From a checkpoint of a small contrastive image-text model: 11.3M parameters, 40-pixel images.
Rows from block 2 of the image encoder of a small contrastive image-text model, named by matrix and row number. Rows with one number belong to one neuron. Each number is 50 + 15 x the weight over its row's rms, rounded and kept within 0 to 99. All counts start at 0. After the name is the row's rms in percent of the matrix's.
Before each neuron's rows are labels from the 100 images, of 14848, where the neuron reaches its highest value: "peak on" is the class under the peak; "colour at peak" is the nearest of a few named colours to the mean colour under the peak. Only what is clearly more common there than usual is listed. The data: drawn human figures in many poses. In brackets: how many of the 100, against the usual share in percent.
# fc1: MLP up (encoder.blocks.2.mlp.fc1.weight, 768x192), inputs 64-127
# fc2: MLP down (encoder.blocks.2.mlp.fc2.weight, 192x768, transposed), outputs 64-127

peak on: head (80 vs 1)
colour at peak: grey (66 vs 37)
fc1.748 097:50 15 50 50 82 50 50 50 34 50 24 24 50 50 68 50 38 67 50 50 50 50 22 50 50 50 77 36 34 41 50 37 68 66 20 69 39 50 73 99 50 50 85 50 50 58 50 29 50 37 50 50 69 50 50 50 29 50 60 50 87 50 50 50
fc2.748 092:50 12 50 78 50 79 50 50 50 16 59 50 50 61 50 17 50 38 32 50 50 50 50 26 64 65 29 50 50 50 50 50 50 52 50 50 50 50 62 50 50 76 35 24 01 50 50 50 24 50 50 20 50 45 50 42 70 35 50 65 41 50 50 50

peak on: torso (38 vs 1.8)
colour at peak: green (25 vs 4.2)
fc1.763 106:26 68 50 25 18 79 16 50 71 70 62 50 33 50 50 50 63 42 50 50 50 50 27 50 68 60 50 50 50 59 60 50 50 50 50 58 64 50 30 71 50 50 50 22 50 15 78 32 34 59 16 50 50 50 50 31 29 52 50 50 50 34 50 50
fc2.763 115:57 50 63 32 28 50 42 67 50 72 54 50 72 71 50 50 35 50 50 62 70 50 77 52 50 50 50 50 50 50 36 50 50 50 54 50 69 50 77 59 36 50 25 50 26 21 50 75 34 50 77 12 50 50 36 68 65 59 50 50 50 50 50 27

peak on: torso (61 vs 1.8); arm (25 vs 0.8)
colour at peak: black (51 vs 9.8)
fc1.250 098:50 50 50 31 50 50 69 38 27 50 50 50 50 30 50 50 50 50 38 50 50 72 50 46 25 00 28 50 50 40 38 50 50 38 50 50 50 73 73 44 50 50 66 50 43 50 50 68 50 50 68 65 22 08 50 68 50 35 50 32 50 50 76 50
fc2.250 104:50 50 50 50 89 81 70 79 85 50 50 00 50 50 34 66 56 50 60 87 50 63 29 50 54 19 69 50 50 50 50 50 45 50 66 50 50 50 50 50 18 70 45 70 50 50 45 50 68 50 50 72 50 54 50 65 40 50 50 19 50 50 50 50

peak on: head (73 vs 1)
colour at peak: grey (64 vs 37)
fc1.488 099:50 32 42 26 50 50 50 50 25 50 50 50 47 32 50 50 24 50 39 15 60 83 50 72 50 31 50 50 50 36 50 50 50 50 50 50 50 50 24 73 30 66 72 50 40 50 50 50 85 79 50 29 67 50 50 50 50 50 74 50 71 50 50 50
fc2.488 105:23 50 50 85 50 50 50 50 56 50 21 50 50 82 50 65 76 41 67 65 50 50 50 50 50 33 50 50 27 35 68 20 68 34 45 62 35 84 50 50 50 50 50 50 53 50 47 80 55 46 50 50 50 50 50 35 39 23 87 70 62 29 29 50

peak on: torso (51 vs 1.8)
colour at peak: black (41 vs 9.8)
fc1.384 093:50 50 50 18 71 36 50 64 42 21 50 50 50 07 50 50 24 50 50 50 61 50 50 26 66 41 58 50 50 15 50 18 63 72 50 50 82 50 50 69 50 69 50 50 50 59 86 60 66 57 63 72 50 50 54 50 19 50 50 50 61 50 77 66
fc2.384 089:57 50 50 50 50 59 50 51 68 68 50 32 82 50 00 50 37 50 95 50 29 55 24 50 50 30 30 57 50 16 43 50 50 59 63 43 36 79 38 37 30 50 42 52 50 50 50 82 54 50 28 50 50 50 32 50 50 64 28 29 50 50 50 42

peak on: leg (45 vs 2)
colour at peak: brown (62 vs 25.5)
fc1.187 111:50 50 50 26 50 29 55 42 50 50 34 50 11 58 24 29 50 58 50 64 50 33 32 50 74 42 50 50 50 32 18 50 24 50 50 50 50 79 79 91 50 50 50 41 28 50 50 50 55 39 39 18 66 50 26 50 50 50 50 50 22 63 50 50
fc2.187 116:50 50 17 24 33 50 86 25 50 64 58 31 31 23 19 44 27 48 70 52 50 33 42 50 50 63 69 66 50 50 50 73 50 34 37 50 50 50 50 82 80 45 50 73 50 67 57 50 50 50 54 50 50 50 50 50 58 50 59 38 50 62 50 35

peak on: head (44 vs 1)
colour at peak: brown (71 vs 25.5)
fc1.673 097:34 34 61 50 31 37 74 29 50 50 50 27 66 36 74 50 33 39 31 37 50 50 50 81 50 50 50 50 50 20 50 50 22 64 50 67 50 72 50 50 50 41 50 57 33 99 29 69 50 69 31 65 50 50 36 78 91 32 50 31 50 50 50 50
fc2.673 094:82 50 57 23 50 70 40 50 50 40 50 26 50 67 50 50 67 50 50 26 50 70 64 21 55 55 50 50 50 27 36 58 41 19 50 50 50 58 19 50 64 33 61 63 50 50 98 50 43 22 38 50 50 50 50 15 31 50 68 50 82 50 50 50

peak on: torso (55 vs 1.8)
colour at peak: grey (68 vs 37)
fc1.599 095:50 50 50 50 50 66 50 50 21 50 33 30 21 50 50 42 50 50 50 39 33 50 37 50 50 50 61 70 50 29 50 17 37 50 35 50 50 69 50 50 50 62 50 16 50 50 50 50 66 64 50 50 78 80 50 50 35 63 50 30 82 66 50 64
fc2.599 090:00 76 18 78 50 50 50 50 58 50 65 50 50 64 31 50 50 50 50 36 50 50 35 71 43 50 17 65 50 41 50 17 50 69 50 50 50 62 50 16 50 80 31 35 69 50 67 50 37 50 49 63 50 50 92 50 32 86 35 35 50 27 66 50

peak on: arm (31 vs 0.8); torso (30 vs 1.8)
colour at peak: green (55 vs 4.2)
fc1.497 093:50 50 30 50 50 50 62 19 50 57 50 50 50 50 50 31 50 45 50 50 34 50 50 33 38 22 50 27 50 27 50 50 16 33 67 71 23 80 18 34 31 39 83 50 50 50 50 50 50 50 64 43 50 50 30 60 50 33 27 50 50 50 80 50
fc2.497 105:42 68 38 50 50 53 37 28 70 55 50 00 26 50 07 50 50 37 35 50 40 50 36 65 50 32 50 83 50 50 57 50 55 35 50 35 50 50 50 50 33 50 39 32 50 30 50 62 50 75 50 50 24 50 29 53 70 50 50 29 50 50 50 50

peak on: head (52 vs 1)
colour at peak: brown (58 vs 25.5)
fc1.149 101:31 50 50 69 50 50 28 50 50 50 67 50 22 50 14 33 50 11 38 43 44 50 28 50 27 28 38 56 50 50 50 68 50 67 26 50 26 50 63 50 50 56 50 50 50 50 50 94 50 50 50 71 59 50 23 66 55 44 40 14 22 29 50 50
fc2.149 115:57 50 73 50 43 55 18 34 50 50 30 50 62 34 55 73 50 45 73 50 50 23 68 50 50 63 60 38 56 31 50 17 50 50 76 50 92 50 34 50 50 50 60 39 79 50 50 58 50 73 50 21 38 71 35 50 64 50 50 59 65 61 50 41

peak on: torso (38 vs 1.8); leg (29 vs 2)
colour at peak: purple (43 vs 2.9)
fc1.741 110:50 62 50 70 41 28 60 50 74 69 50 50 21 50 50 50 50 25 50 22 66 59 50 50 35 70 50 50 50 36 50 41 20 34 50 50 58 50 88 50 50 50 70 50 37 50 89 50 33 50 50 27 22 50 50 27 35 77 72 50 69 59 50 50
fc2.741 108:30 60 26 39 21 50 50 50 79 63 50 37 50 50 39 23 50 29 87 50 62 75 50 24 37 50 42 53 50 50 41 50 50 29 38 50 50 66 50 35 50 50 50 52 50 50 77 63 20 50 50 50 35 50 50 57 33 50 50 67 50 62 29 38

peak on: foot (26 vs 0.3)
colour at peak: brown (67 vs 25.5)
fc1.89 095:50 76 50 50 50 50 64 50 59 77 50 50 50 23 50 50 33 50 50 50 50 80 14 28 62 34 37 50 50 50 50 50 36 71 50 50 50 42 50 31 31 50 50 50 50 86 50 50 50 50 50 50 50 50 56 26 03 99 50 50 50 71 50 78
fc2.89 085:50 50 50 50 79 50 50 50 50 50 50 45 50 50 50 50 50 10 50 71 50 32 22 50 68 65 50 27 50 71 35 50 50 50 50 50 34 50 39 50 52 41 50 82 78 14 34 50 50 50 50 50 50 50 50 33 50 50 50 84 50 50 50 50

peak on: torso (40 vs 1.8)
colour at peak: grey (76 vs 37)
fc1.758 101:50 50 50 69 32 50 50 50 50 50 32 00 42 07 23 50 64 50 50 34 65 72 50 50 50 50 50 50 59 50 50 50 38 81 50 50 72 99 38 60 64 50 30 14 44 63 50 03 73 50 50 70 56 50 18 37 23 37 54 29 50 62 47 50
fc2.758 091:72 50 76 43 31 08 50 50 50 42 50 50 32 50 50 58 50 50 50 50 50 50 67 25 65 50 62 50 50 78 50 50 50 70 73 27 50 40 12 50 26 56 31 60 50 73 50 69 36 27 50 50 50 50 31 62 53 22 00 50 61 30 28 43

peak on: head (85 vs 1)
colour at peak: grey (66 vs 37)
fc1.601 095:68 50 50 50 38 28 50 50 50 67 50 50 25 23 69 26 39 04 50 50 23 50 23 79 50 50 50 50 50 50 78 39 50 61 50 50 70 50 50 50 50 60 69 50 63 50 55 50 50 82 22 50 50 79 50 50 50 50 35 50 50 70 67 50
fc2.601 090:22 50 33 50 15 50 50 36 50 82 49 18 56 72 50 71 48 50 50 73 50 33 50 50 50 50 50 29 50 50 40 50 50 50 50 81 50 56 50 43 65 21 65 31 50 50 58 50 50 82 50 50 50 50 02 57 50 50 50 62 50 50 79 50

peak on: torso (57 vs 1.8); arm (36 vs 0.8)
colour at peak: brown (78 vs 25.5)
fc1.283 092:50 21 09 50 50 82 50 37 31 50 50 63 36 68 50 15 50 50 50 50 50 70 50 50 83 50 50 39 50 29 50 50 50 82 76 50 42 63 50 50 50 50 62 27 33 53 37 50 73 50 50 50 50 50 37 74 50 31 50 56 50 50 50 61
fc2.283 084:50 71 50 32 85 50 50 50 50 37 50 45 07 50 50 94 50 43 50 73 50 50 57 19 51 29 24 50 50 50 50 50 50 50 90 50 50 50 50 50 50 36 50 50 50 35 50 50 50 73 91 26 50 50 50 81 72 50 75 50 50 57 40 41

peak on: torso (70 vs 1.8)
colour at peak: brown (97 vs 25.5)
fc1.468 110:38 50 50 59 50 50 50 46 71 21 04 50 59 66 50 44 50 50 26 50 78 80 50 50 50 57 50 70 66 00 50 43 50 50 50 50 50 79 75 50 22 50 50 50 42 77 50 79 50 50 50 50 50 50 50 36 85 50 50 50 50 50 50 91
fc2.468 104:40 77 50 50 50 72 50 50 99 50 50 50 47 50 37 71 37 50 57 32 35 26 55 50 50 50 40 74 50 24 47 50 50 33 50 71 37 69 50 50 43 48 50 65 50 50 49 50 50 08 50 50 50 73 50 68 50 34 50 66 50 29 20 50

peak on: head (53 vs 1)
colour at peak: grey (62 vs 37)
fc1.96 097:62 50 50 19 50 50 50 30 50 33 34 50 36 29 61 50 50 33 39 77 50 20 50 50 50 50 50 14 50 50 50 50 50 78 50 81 72 00 50 50 69 50 66 50 56 57 50 50 63 67 50 50 83 60 23 50 50 76 62 50 22 73 50 50
fc2.96 100:50 50 33 64 36 72 69 17 50 79 50 50 29 65 50 71 64 50 62 50 50 50 50 50 70 50 83 50 67 50 50 50 23 50 50 50 43 72 28 50 66 50 50 20 59 50 50 50 50 38 20 57 32 50 28 91 31 46 50 50 64 50 50 62

peak on: torso (53 vs 1.8); arm (44 vs 0.8)
colour at peak: orange (27 vs 0.4)
fc1.568 102:50 50 65 50 50 50 50 34 50 82 21 19 50 59 50 50 50 21 32 50 50 50 50 50 37 30 36 50 50 50 50 50 50 66 50 50 70 50 24 50 57 50 85 50 29 28 50 77 50 79 74 50 33 41 30 62 50 50 50 50 50 50 61 50
fc2.568 102:50 50 50 18 50 27 31 60 50 30 50 67 26 65 18 77 55 30 35 62 61 50 50 32 50 35 50 50 50 50 60 50 33 50 67 50 76 50 28 29 33 54 50 50 50 50 69 50 41 50 50 66 50 59 73 50 50 50 50 42 50 50 42 50

peak on: arm (28 vs 0.8); head (25 vs 1)
colour at peak: blue (26 vs 0.9)
fc1.525 096:27 29 59 23 38 31 50 32 50 69 50 50 64 50 50 50 32 50 38 37 50 50 50 50 19 50 50 35 50 47 08 58 20 50 29 85 66 82 50 59 50 50 75 50 76 50 18 70 76 50 50 77 34 50 50 66 50 50 78 50 50 66 40 77
fc2.525 095:50 37 29 50 50 50 50 57 50 50 28 65 50 50 50 50 50 29 50 50 28 76 55 65 39 50 50 34 50 50 67 50 50 50 50 00 35 29 76 72 50 44 82 78 50 20 50 69 50 50 66 33 50 50 64 50 14 50 50 50 60 65 67 50

peak on: torso (75 vs 1.8)
colour at peak: green (47 vs 4.2)
fc1.109 091:50 50 71 19 50 50 50 50 72 50 50 50 50 82 50 42 50 50 38 50 25 50 40 18 50 50 66 50 50 50 35 50 60 64 50 59 50 50 50 35 50 67 50 50 50 50 91 31 50 22 50 50 41 50 50 66 31 50 42 77 50 39 72 50
fc2.109 090:50 24 00 50 50 50 69 50 66 62 21 69 50 80 50 69 77 62 68 50 72 32 30 76 50 50 65 52 46 50 20 50 57 46 67 45 31 41 62 50 34 50 67 30 50 32 30 37 50 50 85 67 50 71 50 63 50 50 50 99 50 26 75 50

peak on: arm (35 vs 0.8); leg (26 vs 2)
colour at peak: grey (70 vs 37)
fc1.585 104:50 65 50 32 35 50 50 63 50 50 50 50 16 40 72 03 42 42 50 50 50 50 36 50 50 50 27 50 50 33 50 00 68 67 35 50 50 69 50 50 50 75 59 36 50 36 50 50 30 20 50 78 42 50 50 50 00 50 54 65 71 53 50 50
fc2.585 102:65 50 26 24 50 15 72 50 50 50 50 50 39 67 50 50 13 50 72 50 81 50 28 49 50 50 68 23 73 58 50 36 62 65 50 50 50 50 27 57 50 50 67 65 50 50 50 50 71 24 50 50 59 28 50 82 07 50 50 50 50 50 50 50

peak on: foot (33 vs 0.3)
colour at peak: black (29 vs 9.8)
fc1.317 122:56 69 50 60 50 50 37 50 36 50 50 50 34 37 50 17 39 00 50 50 50 56 35 50 28 19 18 22 65 50 50 50 50 97 50 50 50 43 50 81 60 50 80 50 50 50 25 50 62 72 50 50 54 50 41 50 50 50 29 29 50 50 50 50
fc2.317 162:50 75 50 31 64 50 43 25 50 43 50 50 32 50 51 50 50 44 50 50 33 27 27 73 62 47 73 46 98 50 36 50 50 50 66 50 50 31 47 24 59 17 64 38 73 70 50 50 50 50 72 69 50 13 37 50 66 66 26 72 50 37 50 50

peak on: torso (51 vs 1.8)
colour at peak: black (66 vs 9.8)
fc1.211 104:50 50 58 50 50 31 61 50 50 50 50 50 37 50 50 72 50 50 50 19 72 50 43 25 32 00 50 50 50 45 50 50 34 62 50 50 60 50 50 50 50 50 50 17 90 50 50 50 50 50 33 50 50 62 50 67 50 50 37 65 73 33 37 50
fc2.211 090:58 80 50 50 50 50 52 84 49 50 50 50 50 36 23 50 50 50 70 54 32 50 50 36 77 17 41 63 46 25 50 06 34 66 50 50 50 93 50 59 62 50 41 73 50 33 83 81 50 30 32 50 50 50 50 50 50 50 23 50 50 50 50 50

peak on: leg (53 vs 2)
colour at peak: green (35 vs 4.2)
fc1.532 109:58 61 35 50 63 80 83 27 24 68 28 63 29 50 50 35 43 29 39 27 37 71 30 59 46 23 71 66 70 36 50 50 32 38 35 60 50 50 73 50 60 69 95 36 50 50 50 50 82 75 26 50 50 50 50 83 50 44 72 50 40 57 50 50
fc2.532 123:35 50 23 50 50 50 28 28 39 50 68 66 64 50 50 65 50 50 50 50 41 50 38 50 50 50 50 80 50 76 40 76 43 29 61 11 41 15 30 58 50 71 25 50 50 25 50 50 50 60 63 44 70 75 66 50 93 61 50 73 63 40 34 60

peak on: torso (30 vs 1.8)
colour at peak: pink (39 vs 11.7)
fc1.68 092:63 11 50 50 50 22 50 50 16 35 50 50 50 50 86 50 50 65 14 50 50 50 50 64 32 50 40 27 50 78 31 50 50 67 50 50 50 70 24 50 50 50 50 27 50 50 73 74 50 50 37 50 50 50 50 50 50 50 50 50 50 50 67 35
fc2.68 088:38 50 69 50 65 61 62 50 50 50 50 50 50 00 62 61 28 56 29 76 50 50 50 53 33 50 50 38 50 65 50 50 50 50 66 51 31 55 55 22 50 50 50 50 08 12 30 28 50 63 50 50 42 08 50 72 45 50 99 50 50 91 50 50

peak on: foot (32 vs 0.3)
colour at peak: black (39 vs 9.8)
fc1.195 095:31 90 50 50 50 50 50 79 50 50 50 50 36 17 25 50 38 36 25 50 52 50 50 50 50 50 19 50 50 50 50 50 69 89 45 26 64 20 68 42 50 68 63 50 29 72 72 60 89 50 50 33 79 50 41 50 50 90 16 50 50 56 50 60
fc2.195 090:50 68 50 50 50 01 50 33 50 50 50 54 24 50 37 22 50 71 50 50 50 50 07 50 79 41 50 50 50 64 17 50 50 64 50 40 50 50 50 50 78 21 72 50 50 78 50 50 50 33 99 78 31 33 50 57 24 64 14 50 23 77 50 43